{
  "train_examples": 39062,
  "time_shift_ms": 100,
  "n_mels": 80,
  "arch": "wavenet",
  "norm": "batchnorm",
  "stem": "single",
  "init": "kaiming_normal",
  "optimizer": "muon",
  "nesterov": true,
  "adamw_lr_other_params": 0.0027,
  "batch_size": 128,
  "epochs": 22.6,
  "lr_schedule": "cosine",
  "warmup_steps": 130
}
Rows from block 3, named by matrix and row number. Rows with one number belong to one channel. Each number is 128 + 32 x the weight over its row's rms, rounded and kept within 0 to 255. All counts start at 0. Numbers have three digits each. After the name is the row's rms in percent of the matrix's.
# filt: filter width-5 conv, dilation 8 (model.blocks.3.filt.weight, 128x128x5), inputs 52-77, a 5 kernel for each
# gate: gate width-5 conv, dilation 8 (model.blocks.3.gate.weight, 128x128x5), inputs 52-77, a 5 kernel for each
filt.42 096:103089113131133125084106116108133127183126110098108079113153169090104106161088137154103161098101064127170130121039140150127199127141131167180202130123103087177134091106064104111156103145146110114093152150083102194122140175113093088199104115110132177083117148114126147168152154138094180117130112133099108186071095081122108041128174124102123159087138116143105137104218119130106121150125131115
filt.43 096:039105085178170126104135133178098147134129125158112076133155133093132119096116154160114089132116180106133117067132163131136174105099132126139200084078119166079117118080097117205160078172131137150119122143149143167118133153112079144132137155061159152182124154153131083113144088069111099115125136129126138132141075100134165179154154153110118048050090148115173137140064166212103125129065104076
filt.44 097:080077130114100118111150095101213141142153134153171144073082115118113137122112155132087124117143173116132131119119094162118170091110142168152078125103144129087138086100137151088181117170118135139096118174112111156100107101128094100140113121093178100132143088100103101142066094074156139164148113100110160160186161118113117094161134137114149144108014115177079188057060094172094074204140109133
filt.45 104:071182148144140122133103105151147188139120161111086109104169127099101113168199093144167189140209106116106072085146117140145109089199141140125165148196108110172059075054150193147199122112122155111075155123132114086111155115138108131150143171130094160117125156115156111118109087095120114079094112144116148134139166149146153143136064133156128100072113131154108131099134209124195151080104089114
filt.46 097:166173058145167152150106140163100089134085120165121133125121137116104130089148093136080125132118124112166080170154060110142120176102078145134134092154124142087188162138112083129137111086114157162104090135072098151171152182174151112121105119051124155125160109099092112137124153143087111089126141054119156136201122130133168124131120161162139150134112117118107129098136179102148145078117149084
filt.47 099:183157150108099171142101081123108100123131186117118166108120140174128132108103158127118143085143177145161118116121134170130162121134206076103157088181165139167155167128059191195139157142159145136132145155115161142101151079118163075078151112116144172073134112090116145169074127122151127169093152115112078095066114128151198084102119096103169149170102149176110120098172110110140145142189147137
filt.48 099:190157155176121148120169180123106024175196126189169069067191094146149125094153124165124073118091132138153148095094185132153101133075130067106115178081173139139134110113127098073100101119117118103143105102111148103155103116136160135142098093135112164131152096090111109171105114147115179145176084096168086144107097021122095101124192126090147137113082098193166140144172140119082171151124122125
filt.49 102:146117167106190133096150130166070157101141108164080100101151146172121190065167118103191133051144105105062139161130147125151076160113113161114105144040141135153154147134114144105167110096124139162149104109123136087176119075131203141116162117128144098187067161133154112076193121078079123204161093126103059066093148116118074140147129132168128155172086145134149115156065119131122165129112142200
filt.50 100:102083168131104139148118162117217176080165125105119159144146166108145159164084123143066162208120141162175158142092177168154198175058116166118163134126100079131151170151120187084050148137149130117126095093133120133123145147175118128126082113109098106090115098105137128089099062114114124146081153100103058125117116109148140123078203144088061144127150098105118104140101096182140090125058113130
filt.51 096:039178096083080068141132113110152095168100145117145165185136137149163090136141111159107126144137080169124145191092185123165144132121143091097127103101164122118117132139174192207163145123110108141102125129098071074112132158129151102114117086126104088173156115137177074107142090151181057137115097120093130114159114172093174124126077105162075097132163169151150109121144124140110121118154096127
filt.52 103:119092112129180105164105111135141124174093088186168151096084177179092109143087202155157076115116107083106172128160102146105091076108120152143179130097156180117119107190172143070155104133066129113096173163122150124163122138121134113097106141151108077124125174154110150121135081119126153111168153105109116100112116126072109123109172132055171118155177081078126123134127178137208088126103141142
filt.53 100:144139119132201116116164172164130173153147216132125114092083127108155146185167179190156125137178171157141121111113151125099134097139130140185166140114201088123153188128135089126219135103122153149089141132160117113133105117154127196121151166122090133118173120127148123146123063098119159192136206134145148174131136146114145176139100137108139107125154141163111137131119095160089168079144122114
filt.54 102:109149127089174149109133136098100086185126145215145152125068108103074128149114144177109124160123176109113118133166070110135155093124139075122089101177109093117139158068117156123143126143100122136149104117049105113117079107096128103121085105134109133116165069146145130151163178157101202165113131101171141152127132136152154113114170127116177131128099158132126168136163116079171161139158104108
filt.55 100:118106133136152101129144120132142213116145133146085086189133083106113123130139148190113114121121167168147207144104119077107127171189130148059171174162154176110082122181200127118065136128176115153134103143110133148129104142138127149191109139188123151170155121113111110099124120070222184146165111103136153178097120087129143135118075119142140131110148165064153104130083195150157084121103146210
filt.56 100:103130064123169131153128123137066089137182089153122132109119161134125109117117124153120117121175153114130148152117134133099061100116144176115099125111101163145107106128111138100190112148109141118177168093131110090130113140173095139123164102136168130137081118171101132110142113110092077120069117153107160159109146106226127193143154134147192156166183121141091067131169072109133129109102167121
filt.57 099:154092092121110144108152099164099117109096060106152131111126144090099145096085125133103068121132167116100158178140176097133123062139114131107114118140051134133104069149078168094033101099104107163148137121162157154166123161090137099133104156101073144106074127099066064109168078108177145050138143137102118105173112129120163193149106145092152131210106120111111104166107189136111113156061142128
filt.58 100:151061154149181138112145108188135156174154150099153103118124121140181092095107135125080104167158084172128129083138122171135144188150100076116114099066097126122106120147133119175239111129150099123142132091123145136126101122164111143137109125072166096143109136127125142137088050130054108122163023139101090133140140150129100160108132133133118144130099142177121117059119096086094139171105129124
filt.59 094:054122142139158126100079138162098176148120197119110062106101086117091139125138154197128152121124123066117059151098109161084112115128069129160117089107151153067126126097146078151069167136085130151151149138135134112120108140124126104108094101118192134155161097061124113174097109127079145151149109140156150101117113107149111153097229115173157149161144127110145107169138155126131126194114093158
filt.60 094:155101198197129105169144115120143066073143080047152117128144108119118071136146147168102124174133152086166129118167094160115156112070107102113116129059122161106108129125128138086208076132141108150103153163144158116140161118127113108138156121169091136110122161130106138113080145097176121169166108151176116131138128102133087099133150156101155082136190081101141147132147137110113123133098124173
filt.61 099:163201122106081157149112123095183161203122157151061134117158106165175126070127163176133150087121126173112096144095084178137095202125182121166179112129168209057123097118084176102131113134129151198146114159148161142070071109110171092119121153101163121100125126096144116156180095086106192145113148132114097154134119091095155127154103109155131100062169166130100073129167193206129128097118125120
filt.62 097:101119132076092167112092105130153118127051138166076150155154112156115125122114123133098120121080108161205074177122157187132106097127147122139106125097106108109127131144069122112137090146129152116114118101129183114129142120133124140111102114182157088136128127174152131098127091212169148100131077125124128161185120136085148121108138172058065138096173136148156064075123162171152151095115109094
filt.63 099:098171181114125116173146111125145166151123089123151157067118132131144134175111143130072117133134151167151066131180144006112063069120154106108136178146147177131123164111128132131106168113113126142151103138150095106158172129081082141122162160187134158165153137097145126151089097122100136110095116131097201184199085140107180137136121170184132102117142118108148148101184123049158156144057110195
filt.64 104:142113107071109139093178074104148192124113102120123175131068131117115173118064091195142051181122051087137163131107114125070129086168156182179129121097120122117108153149150128191069100164146165171118079123175103159104103117094090127097093099111145132126120116160128109074177184197110096134100126167137068148159165109116140081123152179142124083103170121098071133175172145099107144068147125081
filt.65 103:144067141074102175101104146088154086128144126127106162123062104120109124135107100100116113116086135124155102120133063116131123110112097106118123108132142120086127137163064128152132153085082163088134110101169091109103119117127090131113166124152113103162137164121087147179080112144065070115098124144126141183108119147080093107066135106146125079167111161148054136145133143154142134176101127143
filt.66 098:146105166073124147104117150131111123084115129162110155138111177182132139133159149174162142156155141080120140146234182163050189125149150127138190091157110130072082093183122156151219124120114143134156154127153160155124185130140154141050131103157141184136131127087113099138136161199079096169118181154094095138176136142124144190104133109111131094141145156115114186149156184165098128114069170118
filt.67 102:118115077155124161148139132106134144147172130157111140081118149154109139145139112134111164165163138181112088121123134131117132131102144101092160146111173189115134142168126029124123113077138128137112163169139149091120113121153105055115172153170124072148131153066093109138127131177119155112152135118187122097159081169097152105136164191163104164133101141121122108064146143153062143119144122165
filt.68 102:092122130150098132111150134083051146118172135146120133183134165113148116136133144103116163140153107192125180094136074162132107182108187098065157081094175168138141132232124116155124104136150121124103115117124122136108128117106105137168152104138092185127135155166169103121095122136126142135180144188147061085061128087103042150121111124147087127146095108110166091215136159121126138188086084170
filt.69 098:119134187088136121190121136103122120129120076054146095082168120078115112154163140079128095153094079130101102193160165184145076129096170129129169126104150144112142122107106182198097169116148115104118150121112141160170136077124148048111121136128106115188088125118139117099135170144129112163164141108100149063160125083117127133141137150122100126058112156135148123198165173120113127108045088098
filt.70 104:111101135048104102122097138114092152130133171165114089078158107072124145131152079069136082101064159143113108115111045099117167023164160206086190219142137146106110128134191064053170112120104148157101094113145056119096187086090135157103206137150123091155126133148107158141119118117134087153111117096118085155136140122114079129123129097164150145094119070171177109148171133074199117127140175123
filt.71 101:088161109087147146092160145136106089143147119135161064124179136119097167154151174088111118135082153107147150107085125152210188095121132112110124146174137162074154093165089174048101127162121139112116129119204102112084121128113102135116113151151104162112130187142131119182204118080178186080140114114128127126111173092147133170168190195028122132136153139132180190166190144091160109165116138104
filt.72 100:148117117101086101096110120129097100152124183051121116099064103160147128136097187141098128147129107121119098118121144123108172086141138060092116125131121087094138075136134139182111118165064161113130133081110124164126180116138134119200110147131188203175132122119156155094104131076092092092198142184129211122158087156067134133084122133124121126135147143240132069098063099138140123145135147117
filt.73 100:086065154093083151130119143115133128092077149230099156154095123111121120140154161118092103115146183117147140101119125153153111155112107156121164126114076152107135162147123184107110122124168184136190134088198132171083111164134090140108086091132142133119109154146151136110227176078132118157119119125100066128114127118098121142136111100097118088181050126124101139080099183171111197114135144128
filt.74 100:151203156148138143119093135165174191094119179131167219104115114111054081106154144105095169089118101089147137113063140133108148175136155116186119078108070110081141140098158149157056141128108161153169116126140138140166138103120117082163165107145126163130095167135080137129120154088098163161120133136110080038063141141129095130096100120073141130195099144156116075147120177100104155117113125150
filt.75 099:120156200140112151104128125098057184090109112141123107114096104161103088130129170154134131169077092152139159094096142066124147149142124081227119085164088122097061114078142143134097094164174129137114097074094195141086128147098076119160144169106141136141121097129127128174109211154105138144134123108124151167143120168108146136142099095095130130150132125137176145128161051158082163184157101107
filt.76 103:080036133185161115094142131127116151189105083139116114049177093160170101099101110066127132150108137090129099123200066104138136043153092181090104122087167129113120131182104095107129155113080152112154141093174101071143199101132164111065171128119150190133061107141083120076112162102108085139158120077088134104182093158096152073145114090101168141112147149176114115130138130128123121111085164169
filt.77 100:102129175129144113093078124144153157130093122142144100110106107154073130123164171164144144134128129111063159087105099090120132131183130147147104132106147107163158145115108167197115144122166141108131113154118139091116125128085129170178126128125103166161103063167142124083061107123128084120100166109148162166126208112125098134142152121149101112193118078118158118089110163099135149133084156129
filt.78 097:119141192091080137145121073152139073115170171115188073116120184140162089172156135099124156101077148183177126093091138141167092135120175154102120129138146105145109070108154082089150152116156108141143201089128124120150122121115135127158129148113115181123092099085150108142101123088129141125171117108115193067151145081114108124094111102063084141130166122135152097160145124211145146139138116166
filt.79 098:028166190110139128124118154129090134131129180143171097069164139124168151109117109222079129143113116149071127114110116117117116125122147163113160152179183147125127085104124125130101115143141102123179099160100117144089109109138107164118144133114152153115146121078180098097130128172122189120123155054078118176111169134123088154148102100156017150066099077174123172147162114100205127174104148081
filt.80 099:144070162153158135074117106124124147069127151007088151161148117130168128156112145118159195130123161179166125146132091116101141130170119162141152134080120133096167160060113110091104113142163132139157145200130158126152135099083088109116084072197130108114123195101132116118117199130134098135140180124131193124145106131154125156135103190082133140103136174234172151177174120053128103121136188178
filt.81 102:154191097150074153154076174147182134130174135075187126145132117127143116094126155122103132119124144116128079139158115145145117177086135138160087115041191103184093155176076103083128163148124088134106139119102111080099081115130145088147120127131151151094113153144105107103101165112133108156149174062126119161051112142135119140156180171083191126134127150149201125140129048065090127076155107107
filt.82 104:046136133198108090111162128155121087121137136156100139131067118150134162154142068124112146109135085159094122129140100116112138098149113067202098075110128134134172114097125149188088139146099150115163187093121132143121129091117101147156118103138153136109115090128122164144078133219140154147107190151109168157130111082170086179088142143052114163147131144131110111043117114114101166103078152132
filt.83 098:115163186147128113135151140152120131115087108104167126138131045098089169106079095095083125160087177159163139115129108163071123162127184113077110133096100158105070161126200156147195099157120081140072138132148156136095137138117094114094166129169080101079120148090126154167121141057157161105163084099133133185077110129205151151149104153135091114078072133110107084150153117120102090126185114138
filt.84 103:097135157134158113136131136102135160053155103058117157138136130146131183191150106099215140119121114113120097154205116145120137083141051094124093119111165106101149134049147172215098130089123137095149118123100153134115174098131159146125122065148073137110179107105103155109130102163188140136163181137204113153124154116069119182125162174116118138106120032115136111076104106088157185150118143124
filt.85 103:086092042129152133085077124158143137170169149127139223168119128127111080169162138063075155141168176124124145109173129164155135139111100163176115078135092164110101090066152106174118106134099139131118139136143113126095164162119141119090168142085145139114143101128122089128083136105137125132112120153089124119132098164173159078229137136128116137119135065110097149130111069090141115131156133135
filt.86 098:090140055032180132129139115131128168176084097137197129144105115162152095099144203115084125114136135180136091088149141126098142123199109123134178197094144122139023138113114084115073084106121122112162129150156140164118101175135147141073166106115064073112128103095058141071172116143164163151165128193149102118149064140088113121086125146107133155138094092177080180133128166094167166183124118137
filt.87 100:093085177162091075115142083099121119171141173154132123128021133136165185171146135142184112105137093149123118152072102119172140157117147156119119112112111160138132105117095153236156154167182129085135141107145097119128163140129135092158033114112163116105112109071128121068160129103141138134102108122136124169129144115130180137213128093113140138160096125125125141167080074074093132107135081105
filt.88 103:164157108117185129138106095114084204144108130208162146121120141161079144129128135107116149113114141108072131186159100104114189175175204155153224157139047133075170104073130150119129105106101169128135108132147143131105162101131129150119171090131094105159139132125130196110111117164150156116087116109184135082123106114165205144148141048095053055155136141107108092131130176189142109149136111094
filt.89 097:077098091142100124090145142095068086075134132174061142143114079072136124197132127134127103084095075130131124115071085152221142094095169085129101192161137166115139089096143063121071171146125091156086142148138123093104162141128191162095118130085146125126167096124121102216180136122149159156155100099158091159112177053108116105112104108167143138075105040127159165094182122111120195143134140093
filt.90 098:235133094155163110139082158119203139150115129088132095122055131113146160137097122142087106111063134109142167164153106138096133147136118142067114139145122112063175150158143115136172108107163161105072149102107124096080165127134129125108143104149106093161174125059064185089148106161129097141079101161088167159157118154089163117128112203154116150148255170178102161178115093104133144144115068122
filt.91 101:085134183097088117146157102102101120121142111159158184081111073148156137148153113089072126170132129134211103096222139129115097081096136176189068092112109097138131134141121138105172122086030107154131069105148123137149145103091079148039124146153128127147145152120119093109128066105147122114112103129102146163128146070115097198161116142087187133176161130178185118146182104160062113141120115101
filt.92 101:087170109108101106124117108098142161129147152127085149130163175095129139145103110115083144129101158158145140136095090066095145107138106146089085114169164092133115164148119081090109118107128129131117149120068105170131094138130098135132106081155173141147189200125143121111138120109150097112219134109144160174148165193063130139192099147118147147089114172081064135222079137114091193143153115128
gate.42 099:179187130181146138116175148168155172101172167199164170120147111119143121114164097117112134096103136171156126209156147140131098189119143106118120134202138172113102176172130134100128166152152166157148160162128146115177118185087130084190187058113094095174104192105104124124198120106103145106168171145113119114100149060149069143149149104150062135106142164180091089151109107133114134178114099135
gate.43 095:118136104156141157097227139120059111183154106069149118134164106087133110108120157138058082128133114152159112122098134095099158128101161162081081074113101135077161097082098098091148098161117119147148178155161114073081133139096159178143134049068108111158153102193137133094208140128177199061149127121148111161080068122124134159132169115152078115137085146122094161112095094165111194116115117088
gate.44 095:088117134114154115127111155138097046200132093130085122118153136103129114081108153085091127121150194153127119108142161165088104140096106117151154128156114141130131157083139158093078080103112096088096117171095101156106137110140115104132099102164127103143111091085134094198129101119208125178128132098125076165105087119142087080155102127124138084127123156120139111117197170160161112151137120127
gate.45 096:136140126165112150086192176131079164111051112162151113147195115133154132116081109153068124167185134127130200164118172150104179155143161117178081117167137173118127124156186098084097109161169123112115116188166206121127111162057049122136116184115134088078090126176091106074148162140172203178119122085158137104166126103110068214127139161096064166126131107118106092137090134154124124109113090149
gate.46 104:125144117104159151126138171154125130080201133113142154214136115116157135033165139130140099085062115187144116132194104144143122108100107094123153124083171092083172146162075084132149119150119115135139175140153129109128189113112104118163128144089103140185107114197178140126117162088153119139120157142111070150096154185133139104090122121122171101105156098089150137089174171147094142193112147201
gate.47 099:126126183128188126094210190110060129169167115147083146151108107132116130161109133082166193111076070152104147173168179110143096100203154106151141055183100202116192097141131108147153141134160163164173107143140130141069155080120124119131069062119135083087102121074143068107190149150110131107111169092107111090127106104118089152151144096164143161130130136089146137145127157164122125155150141129
gate.48 097:108171176117171155121152114143116147155155080096167110134090133194158140097103169125109122102159128138133155178150137100148144165126115123110090133166136138169111063037072109150185143150156136104161166159164122134119124154094169108078141177114125116129122110161086103092186151183139109139180141112123123056109070139145173133174092119099190094113070169200177114138155179122197111077141110118
gate.49 099:062091123151132148140125128173120146119140148109143149131094147098134184188174120105166137136128154078159139106169146116102161135160103098101172195121130052042173189042018096158109111123107173163123153136135101137142167060110085107109120135120124120169175126137083125168088162077149129157126078118101113096127087149122132161148210125094115131133112089111131172112162153162150125110071100143
gate.50 098:210124061096211138137141170165125163142135098123138160153165083085155120094105090162167121095139179180122105097168119141101137242102119115103137171076103161055110114119105147097129164121172141162153134165149149064163128121133143113143094134159132144148093105110106170100180128159159191123144089104122091122094069119111142143188156155121136099083126155084168144127103138128175154130101084093
gate.51 095:097184110182139172116111209124112084109152131118155123117126116100110136104098126162082088045141163105141143147165170145158113116132096160159151164141122085166126110141036118086174182072096148123189157150094124152131121084149175140106187120152129159107094108121113140125133149183108120132160166121141135056070082161158151121167112141121139084081134132112147101151108161164147112134145129159
gate.52 100:069136047111179143132156134183228166075171115150108220071130129137146103154142101109111095139114138167185167136197094167116126107138176156134179114093100114165120128133107210115103184130105146125142146167130110123150095119112182106102182182196101149128145135121171119163120152098137165164092119142132099125185056077181140134107116088160144118149148117120111100122120199056152151103171110130
gate.53 105:023141153129077179110118212175103138111120093126163162169165115075126122136131120112074142118109165147111144140181099143135133100105127049099186111133111135125144137079162210077045143127114151152136104139097148119107144143132106141095091118129105162136126123122166135105127173164152127143122144108149091152063134117149187126123135091124111078083068157143042084115086089135134105139139115102
gate.54 105:103155119142103169160187120082172121116089142187108217138124108119127120115150102051138135082190193141142101138158137157128099064141144147129086160104132171111122158058088219074045139080105177080116163193185108104199141121122127102095171166128098077148102088132131121114137110158124115120069124114108108129120170129131169162187126110147165061169193118141102073217137138135105096130150142097
gate.55 101:103082153120126140139172135177165077083072187088137144177126170102144106096129079034121119142155210119103139135120183145163125163165133165100112141066117133176113179135083092199088205158134139158127190103183166107123160126105165102196107183144093098091107109112100129121134182160107094129083076116076145122048163187091150213143103102156134140143135197203148072165162192178127139181095120143
gate.56 102:149123131087071098157157174129149117134137142122122122163156127114101079160150116143126120111126129127134119114089120176130109198143117130158123159137140162217119095090051159119147122128185146145159156129190149131101122171179154100135129061112184114138168166183146123108161116150120139159150171134109125098171107154099101183131128101141134100174143149059121100102111169045065108209139159141
gate.57 101:118158207044186085142096129168104132100110111163096110173188076067175101136174076150130113183120080159144174113139185145167187169184092184095165081143105171161164138146142132123150130158133118125180132089135131100118097102143114095134087141078138209137158111134120105142163143179114198142132173157121143162101086099170127081113105112157139131118066153193155132170076083114126089168128155146
gate.58 101:118156144117124108133114119164170189108113169097115174110132110114114090121097095136101111175176138144162140152193117186160174092121080125113144079120141101153138127096134124161134147148090141135118100117151139125093179123139127120101126148074095123104116132107146137124088095152101085137139151169042115165095109138130132104137083138165108156141124157182137119092161140131141156132156144156
gate.59 099:136076079134108150162130141166233159147091118128100177186144058111172083129090169127102109102150164163126114098174147197125186182148139129149085100088136105131115113064137170133103092136116168114190183117142159109097070122122091127081131130126105130096093137106162130139181073160168169141146100080130094145140146134117201145137201147035087099073152106116133149224115180090077112140160114123
gate.60 097:226144185119170154144178148181150142110164089109108132185146157126123072108114133178105064152191097160192116113160125163104114143140114133112129111111179138086133118181113084151169159140163093116179101118101098104124111094145187135098134101122114108142117150133113159130102157202121151101181092123167094128078110038135119177142138154162094133150132172181098124165198169134071136124080089135
gate.61 101:100140127058121144161123141129114192078091104090148136092122151099126175139146140133107152166104148134107105131129178118149169106146163095124130106132153115114167186117080076157112088136115157139123121172176156084105072108106159149106102122145128121192140105179088138127128177121149155125155148134183097113117074101169125145147150126130085142090167173156166155169188162181109139100123134084
gate.62 097:086115129172186111157141128142119122198100142145157142121115116091097100117152088091128142162183135179171114142179156156092160175120207172118110138151127161134172120085086155194158164192147108173195189105081113143116114165088076101165148139164101144142151136151186106134154169160148139155111147145067105142083067101188119143129206072139135159140169134102103158126122135140140113079124123143
gate.63 100:174210111147155198169139118176151165118135127170127156165163124103135080127209140139091111137146197144125145134137178129135123125141158098153153055149151156118105158093165169113111117097152121179119098122196173108119194116126145095119153201114135111081176139120093133189112118143142145142115141155155159099056121129152135095091168162160067145072137165121165166108131188138155135166144121157
gate.64 102:116130134158206102119152172187078077148082082122107133144117129173120091081149098162078059135177125175145134180116163130132126163120145130134111107090064096099148174113154127210128124146145155158145133144125195150124072169153090112120106153153124141139123112152122122111114125150093156149114141149094057108148153136104104114082105115150124084127121134141091184063119149099224129131154127145
gate.65 100:173119195120071118108132167119151141102135209196146116164146172101147090116128086130080133135119145141167143108171141146112139106131119132189171162202123059073125146028030160158176133124141101139163147101172165139149129125124104019169099085110108128114150153150136150132165165113165137067144136168074145164074058165148132132099083102151101115132109118132141104214162139213195148126184152163
gate.66 104:114131102153176105126180165142124185076188199138182152161111105126045122152119134093131079127097112160141103101101115200153141192130151118125118155118149110130123142158104129146103143135139147124121135145123171107147171077124153153125180066128125054175137180179153186114144114104155142109164133128132138116142123140108130131144108140103148164138062110051124116145123117137163126126189161116
gate.67 101:099222113101061109145128113157134114147109195089094082154104122186200121126081113132154105156131176170137172129113122091113168127135127177139159147159129081094156139107056089147070092154162139123154176125145169116139170155153115127139147104127160129155159096129117126154093128155143199119139092118142133115086153123140188073094112107077177098138187124120126157114064087114153135103073095103
gate.68 102:120015191135145182159134131122149121127108181069132132116115180154091066124120130105111152118151089149141141125158146169143112140158142088215153067129076115139089172113119165104080180128119175150159134155091140139136139090124156111132127133100147093123115140129076149128085154130134176131177094111138146090152097089119082192157162124090109080172081192123140147088171172125183190104145135100
gate.69 101:127050085163152080117139122157116135058158099151156187114213135114198108108141123123089090177124182143114138118196146166185130180174110118195160143122102144127118150078094151124085123087152120142177132170169178116130104103092130110101125072147118075123160135106146096143185177125114169142134120120101130091145141132113136180111159095156107102152155137095166122114161186052124154130067088108
gate.70 099:099158131098124113169137139158113139205211062136129097131113131145106104127116177125093094117118154135141105158113153145182122132160160168168089151156085121146108121182132169189115163091137128164146102168107132082089061124159106157134145093186094138159110150204142212098131136169185154129089119136093073161136103129094145163121193074105123065076121132129057110117184140110151156133152094109
gate.71 101:232135219125058150151143187107197126146129075124124154108188085149060113127124128102080189096076131148154074148202191140117126123158155063149150105096101098188130096140097199144086134117117098131156134124165191137150076129126071134158115108099130128115083119156109190192104076172100128138141101117089081095137111136129122155141123157131195128148121107091129112121096168129166151113079171161
gate.72 099:100118168167134144138134137132132134105179095136145140110109108129205124109147165128127066064130087100105139110181166182152119130136181119140136184151114127123100102058104058149154125099144131172112173165130138125101133142116177128120182169095088159169116124150132130168162104093154154153145114136186100107183115134091155142103132126077108088085121121181071092073091155160127140155140116104
gate.73 103:153147136164175152131134223132193119123114108056146135113095106126133087105177069160105116153126103104116086157105096151147105165101200089140167072143164083161153174162216105119127117113156123150145138194194123138159132136074167111146161113072153097093174133111146118155108062175143129098177138105142142053110103100136163180191151106075112132113104105129091098102186100109148124095087137141
gate.74 101:176233151129155116159152145130140161139170079179151131138137097076167155138183129103116082126141139163128132141151171203133141192144138132026082104156134093130114120120169111107132106080116120130120106120162153138060105112069128123119137106134167107121123144128137120114130171114144166126157129154080083149131049093134216145176159133096128068121195200061101168160159143196159184134171145128
gate.75 098:150151138161165128181163149147146105058075128117210108113102176060088133140125122109132153160146089162170140183085130156146099173167158142149160142065150139113116103184164178107169087129141166131120159139177143156162145064088104122217094072084141159096152189139081134178114117147173182089204134090153073035049086171084157125145136154099117149149168043135110139120142166100131155100159156108
gate.76 102:140141060124093144133095141125200159104177171109148162207164118181082096087104093142115126169138125163123113130096125097101138140191141086134077144180200150053130160159098132108151139143148166136127126161163158129165071113165091137178162166146118063111107185117127143148149172160138185136124175084092141144144093140065169138117058198080113081126120144094110103135100010132151145123167193150
gate.77 098:176138159148121136162167168160136234108143183177197180136107114096121071156079087150036135137090117185154191157111140166057104154116138115117120083130134087156118091125155137172081084117169128134112145170180119138116066078067136076117141115110136127114117125110162056072150185109130148162115155107134097141096134108111110103176133128125064108152166160189121192060113106128131115126119133150
gate.78 098:148151103130058095122140111137096122131083103161146155113164106092113173120077114087121113128197182172138106136225158125127124128181149066136175072120137136130138069083093125201053103098122117135155150143159169120140146060129121080141124055091104157095091084049092108150169090131109160118103179129128124158072099123062166132153108091115163092154099189152097110122101145110138172197081119147
gate.79 097:146164090115114150113128116163163105094162124122145081143136089186128142105075122141161143117127106161165138105120152126193163161142075093104100070171115116150156172108098140067068096123095135127132184126121165114148095123098120102153126160088116164103063134135040123110124131125110116164161136119139068152156096056152164074160159102143157105083140122224165133148139111214172109133127138122
gate.80 096:105065140084167168143131119152103116115114087188145089176106154133116162098158134074152086130165092186128140145153127147069168092162140145115137110133114136144170146074091135137071149127152107134174137152169152163129106126075085176115165130107142143075080155127204192132105109149094109098129120129074133122126084112098133093173125117094027129119160118102080089170160112185113090102134110116
gate.81 103:082175152131151152186108173145152141079087164146144171218176119102138165149099045109144110126166088212105146122093210180111131178091119110132118149059090096103139064033155141168160131105132110083160107162140133120145095090142156136132038117105058138123129115072161121090155042171095110121093108140153105131077136106123103175183124076112098135085120143109206156109090156136089149094172123108
gate.82 095:106178082098082159139140173129142106073141113146087222148146135159171165101112130213100129183176172156090080185174131167171093132145131121119230120142115106101112100172168134062099169110143152130170127190174091114140120120156156090073121098114172061088126202112163090115106062139204157108120131066109138113117108108161166138104163095140111160115139146100146148148186149145159098063119089151
gate.83 099:099103163147138124136181185160105137098083113139173094096112085142091129129167116138095150045151112178132132155173143135120120108134138139078175200113170090110099160112114086126156164129140164133126141133149164138139121118127146153146160109114104169160148167145177101125169135137131168181110132130156163094124110060136118175185154123111104089067116156118124137140134094123145107133113063089
gate.84 104:183081155072123197158154151121090126100176169194156118109110141107120136128103110086141085162140149187136192120167141150163166104120165144137163108113126117178158180134063189184145123161116125105137167156067084133101148168156134190069136143161101101164144108137118175126135161130134174086159159141123121102106097078154185113074110123101148067169156122152213137178125154152090126143071160121
gate.85 100:105156159132103118197110117105113113148175137152129107164087121091109103142115036099125149213170101131144174221142118140131080155161139107158174125117127136170122134121118091159129150106139106192168107117118139087162078098093092131070137161121137194167173119139166121055127114113121139159156147156102089103182109100123126169136158176100156135102109123134134156101152165038131136093101100117
gate.86 097:132102220132173120159164115125119059130092182169169126114115206116134130084117130187061158126072077168129154146125195141139091163115148168144126144104161180162133111144090121169111130143167115167139094135146103145134112080065135130141133141128100144125153153142146107104148140140108151168130132135160115139075165165173131190140106111162099175096105109226133159212148143154122104134107145127
gate.87 101:127183073124133096139163143079137119113124075190191159132148081087149114105125097206103159199181115155151143138180149146130093119097116138128114093131175164119128096153108116123077134153141050125146161149171107116148150115107083047099103111160088129092169146121108110118114155113099134130118109125115097149104105114124119134153117117078099069110149133109171105162238173103178132139154140120
gate.88 101:094082162150041129156118117124094071105150110105165115224130137093083131148106105112161101143188145147133168122187168147159148173144125122137090105109170101166155114057073222187161147155175162105099176113114146120127103130168150059095080112081105104141120110183075142134133119104126121139131129138101145063110148205085104200118101181109142077154099073122095086113144172108138161156124137148
gate.89 101:111104123075104190184114156128098187107111089121148100114176148177183125103141113118087124118203159109052157111109134077176147155172156089191137109138154124120150137127148095085095117129129096159105128140119119112084077123119124124127156164090086146072223116140126093146142140147153133112049141123140109143111158077179164091164136100085102095096163166176068115147175117108097127110152193096
gate.90 102:186138060091117203159067152113133092100145171161132132111155166136116093093110139116105101136118132151144127121135169141086133132157127157142178134168176179116093156082080118123223096146126169140132127153130109089130141121105194153093149149073108152178131138089130074118116109115148125110113118151084160114091147152074197123137140124107078111130136113151110066174162164167147149078104145194
gate.91 099:165130055184228139115099157151089058160200189190104164089181065104160076132071148182128089131135176173136165130140159173097182144111142073151120197118123136076167172125143082157168132160100152155148123164119085137124137143139125128063167099145171106132096123111156128118147122129125148113109144137149112137111138142146146090166133083133088085110117117110149113072135142140182152111111094124
gate.92 098:083150118077171129120117093133133181143072099132143177116111186119108143137085139124185143173091167153102163117107100140136145117116133166133119145111140143110165154105109058133138096177132139096147163132120107138097115081104117144126124135080087125121129143125157081141125156123135104125110157125086152095092139109108132078118135161151143202126123147152120093227158231084110150121126128098